Weights of a small multi-label image tagger: 32-pixel images, depths [3, 6, 3].
Rows from block 3 of a small multi-label image tagger, named by matrix and row number. Rows with one number belong to one channel. Each number is 128 + 32 x the weight over its row's rms, rounded and kept within 0 to 255. All counts start at 0.
After each channel's rows are labels from the 100 images, of 14848, where the channel reaches its highest value: "peak on" is the class under the peak; "peak at" is the part of the image that holds the peak. Only what is clearly more common there than usual is listed. The data: rendered dice on a table.
# sq0: squeeze pointwise conv (model.blocks.3.sq.0.weight, 64x128x1x1), inputs 0-127
# e10: expand pointwise conv (model.blocks.3.e1.0.weight, 128x64x1x1, transposed), outputs 0-127
# e30: expand 3x3 conv (model.blocks.3.e3.0.weight, 128x64x3x3, transposed, each kernel summed), outputs 0-127

sq0.48 [123 128  80  49 144 148 154  44  79  84  90  82  96  85  88 166  98 151 163 126 163  72 113  92 124 163  83 154 163 153 117 117 131 118 137 128  76 156 140 160  60 128 100 144 114 125 143 122 130  41 139 121  96 217 119 112 100 129 100 176  60  64 121  89 144 141 137 140 114 126 109  91 120 136 132 150 127 113 103 150 164 133 144  96 100 100  54  81  83 139 140 118 111 135 167 113  64 108  98  83 121 139 118 131 168 106 118 139 126 130 156 118 110 150 139 139 100 115 143  83 111  94 162 128 102  83 150  86]
e10.48 [ 67 178  87 169  73  85 183 138  83 117 101 119 104 123 129  88  81 129 108  77  54 129 129 105  86 109 122 129 128 113 125 125 136 129 123  84 139 121 118  99 130 128  85  72 103 127  95 116 123  91 128  98 173  73 131 114 107 151 126 130  88 104 116  42  91 132 104 100 157  96 129 150 111 108  65  91  85 102  75 101 112 107 111  83 111 121  99 137 131  87 111 121  82 100  87 154  70 137 139 115 110 138 138 124  81  86 103 121 128 181 130  98  95 112 139  54  72 129 152  93  91 127  95 129  68 130  45 152]
e30.48 [131 100 138 148 138 133  85 142 197 124 145 137 171  58 136 129 172  80 136  90 125 185 135 179 168  95 103 129 140 122 102  78 148 157 113  97 142 141 108 115 107  87 166 140 113 113 211 143 111  83 126 136 105 103  40 121 147 149 170  71 130 156 110 113 157 102 157 114 131 120 120 143 104 167  89 188 152 139 162 114 123  86 111 116 239 147 136 109 104  90 170 114 107  76 120 210 121  78 141  61 145  98  94 103 109 145 101 104 119 129 123 131 111 131 101 106 109 125 159 134  80  81  96 103 132 125 121 165]
peak on: die with six on top
peak at: middle left

sq0.18 [130 136  87 129 126 137 143 102 132 130 138 115 113 192 125 116 214  75 157 134 118  88 116 105 138 136 119 131 140 107 144 147 170 107 144 128  98 168 238  92 179 129 157 156  94 122  85 107 129  49 139  91 103  93 144 136  93 157 189 139 102 141 112 123 127 144 137 212 187 146 208 127 118 149 139 140 116 134 137 140 147 165 138 131 155 139 121 103  98  85 126 159  95  65 216 134 133 160 121 168 133 100 146 102 112 164 195 152  87 108 136 175 144 121 114 184 101 151 122 131 113 162  99 108 121 133 180 162]
e10.18 [ 96 141 112 144  91 103 122 118 127 143  60 121  92 105 127 144 125  70 107 109 131 127 174  96 175 114  92 171 127 122 125 107  85  47 180 113 133  76  98  75 101 126 142 134 131 123 134 113 110 116 133 130 114  76 134 106  85 139 127 114 113 128 164 143 106 117 103 112 188 182 118 109  88 163 104  55 134 127  94 117 129 110 143 126 118  98 117 149 123 133 111 135 173 182  72 161 169 123 116 151 145 124 170 125 160  92 112 100 122  78 126  76  44 154  75 124 128 112  87 176 141 122  79 141 169 127 209 230]
e30.18 [196 108 165 112 116 200 107 101  94 158  94 136 175 127 120 143 104 113  70 145 122 147 114 132 170  94  99 149 150 111  89 135 138 139 112 123 100 135  88 115  87 121 147 155  73 101 142 153 150 107 156 102 120 149  93 170 109 131 112 112 108  79  46 112 155 110  98 184 103  53 162 130  90 139 100 129 123 140  49 128 154  78  99 154 173  99 159 106  81  61 134 113  73 106 111 147 142 132 100  69 115  94  98 135 154  80 146  94  96 126 118 149 122 121 121 131 115  76 121 126  90 127 143 197 180 173  77 178]
peak on: die with two on top
peak at: middle left

sq0.16 [105 117 189  63 137 132 123 130 106 114 140 245 116  38 171 147  68  99 135 134 135 125 109 159 145 118 121  98 134 113 102 124 117 108  96 128 112 132 135 107 116 127  95 115 165 127 127 103 128 109 132 147  96 115 142 113 145 131  73 157 137 121 133  80 132 127 177  60 144 155 139  94 165  64 128 143 116 131  86  72 133 100 115  99  70 130 121 180 173 108 148 192 157 112 153 135 177 113 168  83 140  86 117 136 133 127  88 101 131 119  96 133  79  61 159 161 126  75 113 186 121 119 134 134 101 122 179 210]
e10.16 [135 122  66  55 137 125 140  87 177 101 115 133  67  78 127 127  74 112 137 118 112 120 102 142  98 202  97 176 127 102 113 106 145 162 132 107 120 135 116  93 107 116 113 164  72 117 119  78 157 106 122  70 138 175 132 109 153  45 124 109 158 122 143 198  76 121  53 149 117 130 126 111  93 134 129 153 124 134 111 119 124 116 131 141 100 100 107  52 125 118 116 107 122 162 157 149  85  54 114  49  86  62 137  84  65 120 144 131 123 152 128 142 154 154 138  88 147 109 123 117 152 119 101 144  80  63 139 139]
e30.16 [ 94 173 116 141 140 103 148 118  88  95 168 146  98 120 126 102  90 112  67 154 104  88 110 122  82  56 119  94 131  98  71 129 115 109 103 138  75 101 173 129 154 138 148 112  75 133  77 117 118  70 116 141  77  88 124 113 194  56  98 156 128 120 172 134 113 100 106  62 106 199  91  93 168 117 130 124 110 113 137 111 136  53 100 120  89 174  80 117  95 100  98 157 140  67 141  80 142  90  93 175 102 104 110 164 118 153 101 124 144 143  71 110 119 118 113 135 107 148 105  88  74 101 119  91  93 129 155 127]
peak on: die with one on top
peak at: middle left

sq0.59 [122 142 134 144 140 106 118 114 152 140 108 143 140 139 121 106 100 125 108 124  88 156  92 133 112 129 135 124 148 139 107 154 116 169 102 128 161 120 119 115 174 127 135 143 118 146 125  91 124 181 140 136  49  86 161 108 175 136 117 101 152 217 144 179 110 123 126 160 170 127  63  92 111  93  91 137 126 131  92 122 138 107 113 151  96 125  87 172 205  89 106 167 192  97 221 115 163 162 122 154 178 117 114  80  96 146 106  76 143 131 149 148 122  98 107  92 229 163 117 129 112 170 116 129 156 235 100 123]
e10.59 [141 112 126  84 195 175 117 107 184 158  82 115  67 119 126 125 135  95 127 172 134 122  85 118 146 136 161 108 126  49 111 119  99  67 127 161 108  87 147 106 117 118 163 160 118 121 185 117 146 156 101  89 146 184 120 112 138 115 127 117 192 135  86 170 102 125  96 138  70 108 115 127 145 124 152 176 113 122 168 130  87 161 118 142 119 117 100  97 120 155 110 100 145 141 135 100 107  30 132  83 127 135  49  65 163 161 138  73 126 138 127 112 144 134  92 169 117 198  43 101  99 116 140 139 153  78 135 133]
e30.59 [100 118 121 176 129 115 139 114 100 115 129  92 111 175 111 110 100 116 144 135 202 100 190  95 103 140 125  82 107 109 121 184 112 125 111 101 110 144 157 154  85 119 114 171  53 202 110 125 120 114 156 141 131  73 146 103 106  85 118 143 166 122  99 119  75  77  95  57 159 158  99 108 112  99 218 119  92 127  53 118  90 131 132 100 131 127 164  82 109 171 134  84 108  39 178  81 126  94 124 161 111  97 118 123 138 116 106 116 159 183 154  88 131 152 114 149 104 132 143  88 116 101 117 161  80 154 123 106]
peak on: die with two on top
peak at: bottom centre

sq0.1 [129 102 135 113  86 107 141 135 173  80 128 178 136  92 112 145 157 218 131 127 109  73 117 109 151 138 116 124 122 126 146 128 105 170  89 128  89  78 158 121 129 126 118 140  97 134 143 112 129 120 121 120 115 142  76 125 139  67  79 109 116 127 161  80 131  93 109 129  72  81 191 112  94 229 128 210 135 146 110  82 127 177 152 108 130 129 105 120 143 193 107 120  88 155 104 154 159  49 106 136 106 160 118  98 154 147 217  91 131 127 119 102  98 132  84 140 161  82 116 117 171 133 142 125  86  92 130  67]
e10.1 [130 148 102 158 135  98 136 144  53 121   2 135  87  87 130 147 112 115 131 116 139 131 174 154 109 149 181 172 128 112 129 139 169 121  82  64 128 114 107  96 133 121 138 108  26 116  63 139 206  94 164  82 150 129 117 133 115 142 126 136 123  57 157 135 147 117 156 132 157  27 119 116 113  97 111 120 132 152 140 104 155  95 111 111 136  91  97  71 128 126  79 150 113 140 158 146 142  91 132 147 175 106 101 144 110  89 140 141 125 157 127 148 148 139 134 133 178 157 121  69 167 140 117 134 126  93  75 112]
e30.1 [142 112 135 176 173 106 143 128 127  79 182 140 173 102 120 118 138 114 116 130 117 156 127 114 110  80 104  97 160 120  89  98 107 126 114 135  71 178 185 170 151  96 152 164 134 114 100 102  91  47 148 159  71  93 152  82 155 128  86 143  89 145 133  73 145 130 143 107 121 164  99  99 102 121 125 183 133 107 126 185  87  29 109 143 128 128 139 143  62  65 109 174 106 115 159 105  84 125 118 118 156 144 110 161 145 175  75 130 137 119  84 117  91 127 135 133 122 151 161 108  31  85 104 128  76 135 143 132]
peak on: die with six on top; die with three on top
peak at: bottom centre

sq0.4 [159 150 120 105 167 145 125  95  77 158  78 130 133 183  95 144 176 122 155 136  88 105 149 114 142 144  86 142 113 134 151 104 166  24 169 128 115 110 167 101 128 128 107 118 176 128 127 103 130  87 129 160 134  87 150 129  46 180 169 170  67 101  77 146 111 138 147 142 155 190 121 135 121 101 129 113 123 126 114 121 114 132 137 154 108 118  95 115 120  95 106 196 165 144 171 111 112 163 105 190 153 111 141 100 104 162 108 182 133 139 149 145 132 127 127 130 138 131 183 200 176 225 186 139 169  79 126 131]
e10.4 [108 136  85 108  77 128 149 107 155 101  93  56 117 120 127 172  82 145 111  96 114 120  84 167 138 125 114 172 127 164 129 113 105  81 137 123 118 114  97  47 106 145  95 120 155 122 127 143 109  53  95 127 161 178  96  72 151 121 129 112 101 189  87 124 116 118  81 136 131 112 116 107 123  92 108 103 139 136 100  86 139 147 115 132 105 215  76 123 123 113 183 118 149 143 108 176  95 107 126 123  31 109 158 110 143  75 191 126 124 123 126 134 104  71 111  82 101  89 114 120  82 116  48 145 124 134 153 188]
e30.4 [142 118 106 110 109 130  80  99  58 123 124  90 179 145 125 129  55 163 150 151 112  71 134 103 125 114 103  99 135 115 113  75 103  65 103 119 129 122 102 111  60 125 143 115  85 138  72 142 132  83 104 124 110 140  75 128 128  78  86  76 100 147  52 134  92  92 103 105 151 135 107  99 111 101  72 121 126 106  89 111  85 125 125 153  84 122 123 145  21  53 114 133  82 111  98 121 122 159 143 145 166  81 125 161  90  82  84  47 114 149 125 133 102 101  97 141 147 119 119  83 101 162 136 118 144 120 152 138]
peak on: die with five on top; die with three on top
peak at: bottom centre

sq0.36 [103 107  90 120 155 103 140 102 139 144 103  73 120 138 103  88 182 150 116 133 126  98 102  98 133  81 126 143 134 109 122 123 113 176 133 128 111 115 170 142 166 130 162 132 114  77 130 105 125  84  77  81 114 173 133 112 132 133  87 122  89 163 101 141  87 190 176 137  95 142  57 100 119 118  83 147 106 140  85 118 175 110 151 102 139 123  89 146 123 102  84 196 158 134 162 148  92 218  93 162 116 113 128 111  99 147 124 135 130 117 128 106  93 126 112 103 149 127 116 150 124 255 126 124 142 171  92 156]
e10.36 [105 105  74 125 211 146 139  99  77 140  64 154  38  98 128 181 114  98 138 195 144 130 114  87 153 117 180 111 128  59 116 118 151 120  78 126 130 135 158 135 113 152 131 151 112 128 144 121 100 167 101 101 143 141 131 127 134  72 128 134 168 144  80 127 125 121 105 130  75 142 130 108 181 126 191 145 150 121 171 125  75 203 128 134 114 118 107 128 126 128  96 148 134 141  99 136 111  54 132  97 127 139  84  91 185 159 112 115 126 139 128 106 124  93 145 159 117 191  25 117  67 130 116 131 122  90 125 174]
e30.36 [114 123 124 162 124  92 144 109 117 157  93  75 171 154 135  88 154 133 148 169 190 104 154 100 132 186 124  14 107 124  95 178  92 101 120 114 108 120  57 145  87 130 178 162 125 184 126 145 113  93 209 138 101  97  61 105 108 100 111 109 118 131  60  83 116 147 152 116 158  91 112 126 123 133 165  94 123 147  90 111 102 115  97 144 160  93 133 104  94  81 135 146 134 105 190 109 102  92 140  76 127 115 135 129 146  75 122 102  59 171 146 121 134 126  77 144  90 120 109  98 134 118 154 142  75 144  91 144]
peak on: die with three on top; die with two on top
peak at: bottom centre

sq0.63 [136 137 133 104 119 140 131 117 123 176  93 127 127  92 128 147  94 134 131 128  83  80 149 115 125 133 136 117 119 120 154 143  74  73 143 128 164 145  93  91  87 128 129 118 144 138 148 107 122  84 136 216  79  59 163 131  94 172  71 157  95  90 110 170 102 165 122 129 129 107 143 123 108  90  77  99 147 111 154 114 117 175 135 175 191 121 130 111 170 164  99 123 133 183 103 126 150 179 103 120  95 182 146 108 107 222 104 169 184 135 112  87 103 153 123 121 252 151  86 111 112 122 106 133 127  85 150 148]
e10.63 [146 124 117  97  97 184 114 125 154 134  69 117  59  95 126  99  78 104 116  99 113 126 163 119  83  75 101 158 127 111 124 120  67  87 112 190 117  49 124 150 126 150  79 137 208 126 139  86 109 113 115 143 140 164 125  95 207 108 126 115 165 129  99 113 119 119 110 146 100 178 119 101  92 100 103 140 111 127 120 141  63  98 128 139 109 135 156  90 123 102 112 106 117  87  90 209 128 143 124  64  83  90  75  98  75 118 160 158 124  96 127 111 132  99  56  96 144  95 105 142 166 118 112  81  77 156 129 123]
e30.63 [ 87  71  99 136  77 100  96 163 124 136 138  74 129 154  68 111 126 137 131 158 169 138 125 138 118 132 123 115 106  75 117  79 119  89 145  85 153 136 117 132  91 130 115  95  86 148  92 117 106 144  85 186 107 128 125  45  52  92 147  54 186 114  66 131  97  66 105 108 128 153  90 146 135  97 144 104 159 104 122 113 120 160  73 123 101 181 103 129  96 166 123 113 141  82 129  96 115 104 118 214 101  73  73 191 104 115  86 113 105 132 133 126 137 137 113 116 107  90 123  98 155 131 122 131  88 143 190 152]
peak on: die with four on top
peak at: bottom centre

sq0.2 [181 135 133 141 102 130 121 146 169 116 156 149 212 123 156  96 130 115 178 136 144  66 129  77 140 111 121 135 255  57 148 106  93 126  97 128 118  86 115 121 131 127 122 148  91 102 109 105 127 161 117 122 145 116 104 123 100 122 136 129 140 105 153 122 112 101 105 146 114 137 112 149 135 132  91  96 118 172 115 131 130 132 134  95 102 151 115 122 111 124 116 105 148 116 130 163 134 101 140 165 129 118 124 132 105 128 139 147  95 255  65 119 105 115 181 146 121 156 140 150 139 117  88 135 104  90 138 170]
e10.2 [105 147 112  97  82 159 122 100 156  93 124  85 119 101 128 205 106  79 132 139  69 124 125 106  97 103 101 141 127 120 127 129 135 128 130 113 124 129 138  69 125 100  77 127 106 122 110 148 124 116 117  92  88 156 136 163 146 105 127 130 118 122 134 112 111 122  83 133 127 128 126 123 110 105 115 159 163 255 128  97 138 135 123 148 129 115 120 112 128 144 124 127 140 142  89 118  84 132 121 101  95 121 125 103 115 111 152 135 125 105 128 140  99 134 108  93 118 129 125 122 128 126 115 116 122 123 110 128]
e30.2 [200 124 127 123 157 128  90 105 107 140 130 134 138 105 139  72 110 130 120 145 135 150 109 133 160 137  80 172 110 125 118 149 132 147 112 157 116 124 132 125  94 175 146 146 108 123 162 141 116  73 168  78 122 148 134 102 157  84 118 144 145 131 114 146 115  93 132 119 128 106 164 128  88 137 128  66 139   0 148 109 161 141 145  99 165 135 140 148 144 112  29 164 114 121 138 132 111 126  87 105 110 105 113 126 150 113   0 100 139 100 129 102 179 128 129 140 164 129 150  62 113 119 217 158 122 139 126 153]
peak on: die with six on top; die with five on top
peak at: middle right

sq0.14 [126 118 136 116 127 114 124 149 133 104 119 143 105 169 107 148 117 105 114 127  95 111 116 103 142 104 102 132 127 102 181 151 170  96 118 127 119 126 145 152 135 128 131 118 131 115 129 143 129  76 172 112 164  62 126 133 130 160 138 174  91 106 165 109 114 146  85 124 129 255 153 127 105 158 169  80 110 135 135 157  62 121 221 166 137 109 146 163 164 144 156 116 190 172  88 138 138 139 148 110 119 195 121 134 193  78 104 138 103 105 195 108 101 133  94 176 148 171  97 150 146 104 160 118  79  75  68 181]
e10.14 [156 113 153 151 100 167 132  98 174  69  78 120 130 103 127 121  84 115 116 119 115 119  96 168  87 124  71 132 126 132 126 112 162 127 134 143 135 161  88 111 109 110 171 144 129 122  69 118 146 113  76 106 126 175 150 132 132 115 125 113 118  88  24 131 158 116 166 121  60 164 114  92 116 126  71 103 127 110  89 125 162  97 126 111 122  95 116 124 128 106 107  86 127 149 109 145 192 111 114  92 124  87 170 159  85 110 180 215 124 174 125 137 149  34 169  93 124  81 186 174 132 124 107 172 141 120 168 190]
e30.14 [161  50 133 132 131 107 124 118 146  95  80 114 148 107 130 121  78 125  94 142 113 124  89 107 123  75 113  96 134  88  56  74  91  95 110  88 108 121 124  82  55 107  92 127 173 108 123 120 140 105 101 133  96 128  99  70  53 136  88  65  98 136  87 125  85  78 179 127 132 137 131  89 103  90 114 155 108 133 209 129 133  57 103 100  75  87  68 114  89 109 111 160 123 151 119 154 126 120 146 154 132 174 107 162  87 149 109 149 125  93  88  84 126  90 118  97  95 150  67  96 102 118 136 105 119 125 136 106]
peak on: die with four on top
peak at: top centre

sq0.38 [161 140 121 148 107 137 129  90 149 139 128  82 163 131 133 114 123 171 133 127 132 134 123 151 101 134 241 115 116 146 123 145 161 171 130 127 119 189 121 107 106 126 160 135 124 141 142 103 127 164 167  84 145 209 171 125 199 143 178 113 205 160 107 125 147 120 125 205 153 131  86 200  82 119 151 113 134 108  86 172 171  99  87 112 161 153 135 113 115 129 147  88  88  73 169 109 102 129 157 140 144  84 128 101 177 196 106 118 134 133 128 172  75  89 155 130 143 123 113 173 104 127  88  96 133  70 146  75]
e10.38 [ 59 170 119 183 102  70 168 159 217 156 128 107 187  98 129  93 153 113 140  73 107 132 133 101 161 111 113 131 128 163 128 125 111 136 201  94 113 119 153 122 139  98 169 119 108 131 109 133 174 124 126  86 131  83 142 152 109 185 128 116 121  85 158  94 144 126 139 125 208  38 132 123 119 170 143 121 120 137 139 144 151  68 114 125 139 139 147 168 124 134 131  60 150 162  80 122 145 185 127 132 167 125 189 138 143 137  76  77 127 118 129 104 131 139 127  97  72 101 125  77  84 128 146 190 145 154 101 183]
e30.38 [134 103 114 120 139 128  82 139 106 140  74  93 201  89 109 161  84 125 139 102 137  87 185 125  74 158  97 121  68  99 110 119 121 121 156 100 160 169  88  80  87 125 118 168  93 116 141 106  64 122 126 185 147 119  98 148 112 112 116 119 119  84  62 134 128 156 123 155 122  79 113 108  55 142 123 131 112 127  98 134 152 163 139 153 135 119 173  59 157 110  67 108  96  93 142  67 158 119  89  70 114  79 150  69 133  57  79  82 116  98  97 135 104 174 138 130 124 104 155 114 169 131 156 181 121 109 101 122]
peak on: die with six on top
peak at: bottom centre

sq0.30 [160 158 116 151 153 135 172  74  96 169 138  80 155 106 163 122  96  66 132 125 143 149 151 176  84 136 121 118 125 188 160 126 119  85 176 128 227 128  60  95 148 129 129 154 202 128 136 129 124 132 159 149 129  96 151 135  88 137 140  95 112 121 103 255 114 116 111  87 161 130 126 141  96  98 115 121 135 140 139 119 143 145 101 128 136 143 213 146 191 109  91 109 139  98 117  79 132 137 137  89 101 129 140 112 152  86 107 150 142 135 100  97 145 127 127  81 176 130 214 110 148  95 147 128 117 110 118  81]
e10.30 [ 82 143  94  83 103 110 142 134 139 122 153 114  94  81 125 124 117 136 114 111 106 128 137 118 116 121  82 179 128 154 123 121  65  88 178 170  99  63 120  98 129 140  86 167 238 127 139 104  86 106  92 103 133 151 125 137 161 132 128 119 167 156 126 170  64 114  67 127 121 146 112  94  74 101  97 180 137 122  95 126 107 135 139 134 111 162 101  53 119 104 178  83  90 107  92 163  72  73 125  85  71 134  89  89  68 114 162 144 128  97 127 115 144 150  82 110 104  80 138 142 114 115  98  75  83 120 157 104]
e30.30 [105  84  80 120 143 121   0 124  73 131 114  68 137  92 126 115 134 127 143 143 123 122 107 131 113 144 139 101 122 111 138  95 128 130 142  96 157 140  53 125 127 119 109 123  98 124 115 138 123 166  97 135 145 113 141 116 118 115 149  97 122 117  57 133 118  60 110 125 108 110  94 149 132 122 139 110 120 114 113 127  84 223 121 150  87 146 104 136 126 138 130 120 115 129 116 108 108 138  80 163 124  51 123 156 102  18 116  14  56 104 132 114 128 134  73 142 140 112 150  88 197 130 114 136 128 121 141 144]
peak on: die with five on top
peak at: bottom centre

sq0.11 [124 128 144 108 146 108 108 100  97 123 162 138 125  55 163 108 144  70 129 124  95 110 142 173 109 104 120 136 136  96 107 156 100 153  97 129 128 134 187 138 151 128 100 135 151 146  76 121 128 116 115 159  77 161 129 115 156 139 127 132 157 143 202 158 140 111 145 163 217  75 131 131 177 118 117 218 130 131  73 145 149 152 105 131 118 124 149 122 156 155 157 154  97  58 114 122 119 130 167 124 204 125 121 122  79 137 143  73 111 108  79 189 145  92 201 158 151 123 132 132 136 160 146 124 144 152 253 132]
e10.11 [135 177  97  87 110 140  97  98 167 155 111  91 118 137 126 150 105  89 131 114 140 119 115  97 154 165 157 198 126 123 113  94  81 102 197 104 117  76  93 107 105 111 127 177  88 116 161  89 149 170 127  78 140 100 131  95 101  55 124 107 170 122 174 198  91 124  84 113 190 107 122 152  76 143 134 153 144 145 143 102 118 110 135 137 111 127  83  99 123 119 132  72 122 150 132 155  76  90 114 117  96  97 107  47 118  95  84 104 122  93 125  73 120 185  71 142 175 140  84 120 186 103 112 110 145  91 150  73]
e30.11 [114 147 142 112  87 116 144 123  93  96 177 114 112 122  98 124  84 112 113 125 113  85 141 141 105  59 110 132 133 139 137 137 152 119 104 137 103 109 149 134 126 144 173 127   3 132  99 133  99  78 115 147 110  89  84 147 175  58 105 156 146 111 130 107 127 119  18  74 114 183  92 104 137 150 123 135 121 132  46 109 131  73 118 125 144 186 156 104 113 119 119 151  93  55 111  93 144 102  87 160 112  36 152 168 130 123 116 126 102 148 141 151 116 129 104 156 129  92 130 123  68  68 126 114 125 116 121 130]
peak on: die with one on top
peak at: middle left

sq0.21 [130 111 114 120 129 115 117 149 130 208 116 142 174 100 126 114 105 146 141 127 108 129 130 189 129  91 237 107 126 135 139 128  85 160 100 128 136 156 118 147 153 130 245 143 135 148 135 155 124 112 138 118 165 110 103 131 165 144 120 104 224 162 118 132 109 151 104 148 130 151 152 166 153 115 112 173 105 132 173 158 173 115  74 104 158 112 185 136 152 148  79  61 114 132  86 123 165 134 193 126 120 108 124 157 158 130 174  63 156 132  56 154 140  92 121 100 108 125 172 153 142 186 127 123 143 172 115  87]
e10.21 [125 168 181 115 136  91 140 121 109 183 188 103 186 132 127 131 131 114 101 122 165 124 129 125  91 131 148 122 127 147 124 121  79 139 159 223  99 114 126 140 147  82 148 171 196 126 114 146  87 164  85 161 117 148  72 112 118 149 127 123 171 108 149 199 144 119 121 136 213 158 115 155 169 147 185 178 154 124 184  89 117 138 117 129 113 122 121  78 119 124 152 114 114 102 134 115  93 122 112 148  85 113  48  72 151 153 143 145 122  94 128 108 144 137 109 203  61 170 124 114 129 118 112  70 163 183 144  86]
e30.21 [ 94 111 111 115 108  94  93 134 108 146  57  54 167 167 115 157 120  96 138 184 131 133 120 134  96 162  96 103  92 124 112 177 112 124 117 101 158 126  18  98 112 107 121 106 103 176 109 161 152 128 147 170 124 118 135 124  89 119  93 104 101 111  66 132  94  98  86 185 124  76 126 107 106 128 172  99 112 183  56 146  82 183 131 164 101 130  99 115 110 139 132 143  71 144 135  65 109 118  93 127 129 114 120 161 114  48 134  83 101 107 120  75 118 148 147 133 129 102 175 108 166 103  94 129  68  87 144 120]
peak on: die with two on top; die with four on top
peak at: middle left

sq0.12 [125 124 167 171 125 132 118  58 163 142 170 134 167 136 164  98 154 126 125 125 167 164 124 145 129 132 167 150 128 116 117 149 121 148 115 128 162  97  91 140 106 128 167 129  94 157 176 132 125 195 116 128 185 181 153 138 163 120 165 117 170 115 122 150 111 195 159 115 157 147  97 144 112 100  99 185 112 116  96  81 236 149  80  80  97 148 135 120 126 106 127 116  78 121 202 115 156 137  75 107 183  59 136 110 189 121  65 119 122 118  91 140 107 133 192 114 114 134  90 150 163 106 119 116 210 147 113 124]
e10.12 [ 72  91  85  76 118 123 196 136 177 112 162 136 127  58 127 112 157 112 121 135  59 124 108 136  86  92 170  88 128 159 128 130  61 150 112 131 104  57 134 112 122 104  80 105 138 125 150  99 160 128  99 125 170 181 130 109 176 140 128 133 126 174  98  93  82 122  93 152 111  78 114 127  92 158 166 124 114 129 125 152 103 142 123 162 108 183 127 101 119 102 197 109 100 136 102  88 108  89 121  52  97 137  79 109  97  97 151  75 128  83 128 126 113 121  60  85  77 114  74 103  83 118  83  90 125 125 109 106]
e30.12 [ 68 128 138 116 117 125 139  89  23 147 178 125 150 110 107 119 103 157 112  84 110  85 154 119 116 142 155  77 107  71 127 132  62 124 109 150 125 170 130 140 136 135 162 130 161 107 126 103 117 124 113 122 160 101 134 109 112 139  95 137  67 123 157 133 102  85  41  90 118 128 117 124 122  78 148 156  63 149  80 129 183 143 152 145 122 173 179  96 103  83 148 132 138 131  98 148 143 142 140  76  81 138 155  43  82 109 117  92 137 192 152 100 147 137 109 107 172  53 150  68 126 102 122 119  89  94 105 104]
peak on: die with three on top; die with six on top
peak at: middle left